python train.py --model="class-conditioned spectrogram flow-matching model" --train_examples=39062 --conditioning="class" --arch="dit" --qk_norm=true --expert_mlp_ratio=0.5 --patch_size=[8, 16] --warmup_steps=270
Rows from block 7, named by matrix and row number. Rows with one number belong to one attention dimension. Each number is 128 + 24 x the weight over its row's rms, rounded and kept within 0 to 255. All counts start at 0. Numbers have three digits each. After the name is the row's rms in percent of the matrix's.
# v: attention value (model.blocks.7.attn.v.weight, 192x192), inputs 96-191
# proj: attention output (model.blocks.7.attn.proj.weight, 192x192, transposed), outputs 96-191
v.48 104:117128142107143103109081152164126078170141093130166140100094191168105112132120118147136183112097136109173126165146124135134116144163141116128123094124124077132136106164156134104131171152194134158141123120100127133143132148163152148100160154089095093129129123094112107153094149150125138126
v.49 101:150135117150130171069177101123121126122117099116115135107139111147201119115144151153139102167138122110153121113106108112160132136156118133103143148124133143096110145099142145146131125111143133096145105165129137151095116134131123099094102126113067125127135112128151138113161137147104113121
v.50 098:135136138122145159137109122152146130182115130153110117103149127084144121157142136113152131098155126136136110170123144118142106123096084139140133151142135163143119107114132071162113123162113144145152126157166095099168093112171146123136144139157175094131099115099155124127133128082169121139
v.51 089:125137117162122118102198094087153109117130147141110143154177090115172122116144109151136095146099097143081132091115119129108134137142128109073137119099114123151111154143092132118135108153062109105127118141143132129125148139106180101149141116125128154115156132163142161088123132117116151111
v.52 115:125123154155119087129129112146155087096145187094115141134130167115114100117098074147136157136100149164108107071095134106132128077117132070144142145106132137100081119128099155123184109146086121153142129094119122114138151113077140126155149148133107142152124150143124115143155135156127141136
v.53 094:116132139127104131121177144105110109091116085131121134122061124138133125138124122117108099133116113065107082116105142134088164156161140143118094126139121107084133100115113143138145132139149116147096110144124120173106140131130119165107155127149109161098131145148100152115177202160146085157
v.54 105:145150161148105120116133167135164135099149172110123134139117163157085114113166135156091112141113134109122116091099099126132120123121166095134106147124124133095133124101126120105175126142147138138115152113097135120101141161065141155154139127128131100088155160117157137143128124141125096144
v.55 111:134109130124144125148073121110106113137164161167175139152131135121151166156091117144132112108135149086156114164142161109117141144152106112134096129131139136127087160102114122070137042124162107125188112087160156122154117089144132090102102111106121124129109153116083141147118128113162130114
v.56 107:103139132120136129139164090122123127096087149146134167131116071122199129157124116150139071115129164139104093122137099081101118133139132139115115119108132164123101132125144133117062079124111130084147121159156171130156140107150163089117147123113115144156085097130120125119114128115112159115
v.57 105:110134118102098164132125112158111119150125148109141098050110148134180120153121168135157116142125148116148136133148123141153152119158083159116128119137086163112070159100152112115114129117139154129119131138135101155099070173148114128132140123186109091086099123104153142148122165110112128159
v.58 094:125126119124136178135127161100125152095080167118155148148127118125137124176105125158093137143181169111128118153114102141149097151111165145153120129128126135125161091111153131069117098111119136119097122146123155118136114117117103118132116105081133113093129102110125106144113090143168095116
v.59 100:141132124101115113165120088165131113111119141172154130109155146072145142161104110103177151134182119164115122120109117083150149144074141107138126136128133146119131116142098062099116105124036128106145145136172114127177136131130129089165139117161108092092103125165132101144096108073111114146
v.60 102:118119116090181118122071123129117116136129113149124125118101152155109113126117110133131128057111117117172111168143100105096080144159082131122116109120115134147080139152133105117119135148127153125128135133138158083136126072160123124092104125079141148169128122136091091126093119130118145067
v.61 095:130126132111125153100164090149105128088095132120183153113108125155157124120126117127181096140136131106078122124141140115116178160140136138102128139143094125094150132131150139114156167166150165090128128137138129139131145146162112118088143150163112130159129122158129127170161154142114131145
proj.48 105:145121101153116057156123168159161114125138126108159145142130147105142162079186138135152180145122146120095137122153112120171117126109104116089155130157155091179134142122130127082121171092126116148135127134151138156151151105122098120090139154146142117180146126169087135131109131150102158141
proj.49 110:096124134132125181115141117164119129130125122095096117147138084106090152140178159142110123139193121156111167139100119077093143125156123121094117127118138127137132128089129147114096108137131148120106085089101152127151108130083132107133127121135155127097117153092148084148145133175135110100
proj.50 098:074135172077116134109128100104124149108144115131126127165150146142100118142157165077111160127157107129157151164113144118084120118158125114090117137096123170085124115106150164144138158136150159135138162125150136122131136190155108122167128121102166129104130141140153144118107152154143094100
proj.51 092:155123105145125137131119133170095097138128151154119106101122078144135101105127118137125086136145103146113132085062165128173115171150141107157143110158123165153140151152126084090146120111147142125106099082093104130136130127065177129154150102132119106119117108122139112134136090141144128142
proj.52 125:154132166122138121155124163107108133167159180123122153110083113140203130130131104123147120149096077133160125089117138190120141158120137110125171093116135144131111115129095123135151162109148128128119135150139116147125137162124159160083134095127101097181108099157122117124163092081107100158
proj.53 097:093125128158125178097149153091121129114083123123102082119140154092102131097138127138135089160105145129112160146132124080120144119128155120121102178134123122127141158118155118134154123147115142152144088176161081100093071117127144086095133135145148133124156104100130145147130160157135100093
proj.54 112:133102157113124138112135141093089135137109170135121130113123136132174134123164124152125125114072143096147109110116111140084114152124130107166189141095132108126129137144109091129186124124134118129137121162125089108117103131092141157091147134116127116163125121150110105155134123100116153121
proj.55 115:082174148102138120134140168161162132142109136102113180106123124100123109127136127143140153098154159143141153153170094150138155160125101136151173091107142111169109135154110137115119115119091103130100127149138155143154142111159160115146133135151100157093132090135096088147126168121129090117
proj.56 109:154124113111142153119104123124112107190133091115159116151124132140088141151130148149106100134184118121136147171117107146117133119168114144127124121135148121125088148167141147106101134130151135091057123138106139139122128129128132122111118114121160146055138116140141122113139145165153105109
proj.57 106:177127129111126154096148127126095093119141135076086146142125162103104151132124150091136141127129134122125143126137144119120135118136151120112121114101085167131105103111178163178093119110149141119131144116153090135141108133159129081200116134115178117083142143121136094122173165144126111114
proj.58 101:165105172080095127133152123089118157099091117140120100111138184118133126174131099170117130138126169092122098202145107118105121115110123128123136101140139105113122148132156144176152105139139124076104152138110136101099102140145107174108115164121097171085099124167143152137130159140120152113
proj.59 104:153125133080099107118124094099121124090160097154115130137089140168142150138106123118140103123140122120132132131157139184102121107108159110142141137113169166124137088121163172139104149101158142107110161129122153139143132181130144166139072143105138094117109172159160133137124150121090138133
proj.60 093:126106104114180175130124132150153130146132103109187150142107138092111100157120150141096198124107120134167159120128107141155130125146090132144132138123128108138117150158153140086146149156112112138091127145117148119133157125117165140089151163125164154079134090125145126095127124161127070069
proj.61 097:119141134106126135134131109138097118142122117098125115139120173095084164148117155123153074152118116138114156143138151105164120102152117119107122143117132125129133083118183137142116115134144148140139133145154123139114094081119141085113102098109158123106131136142154113103106145169080140117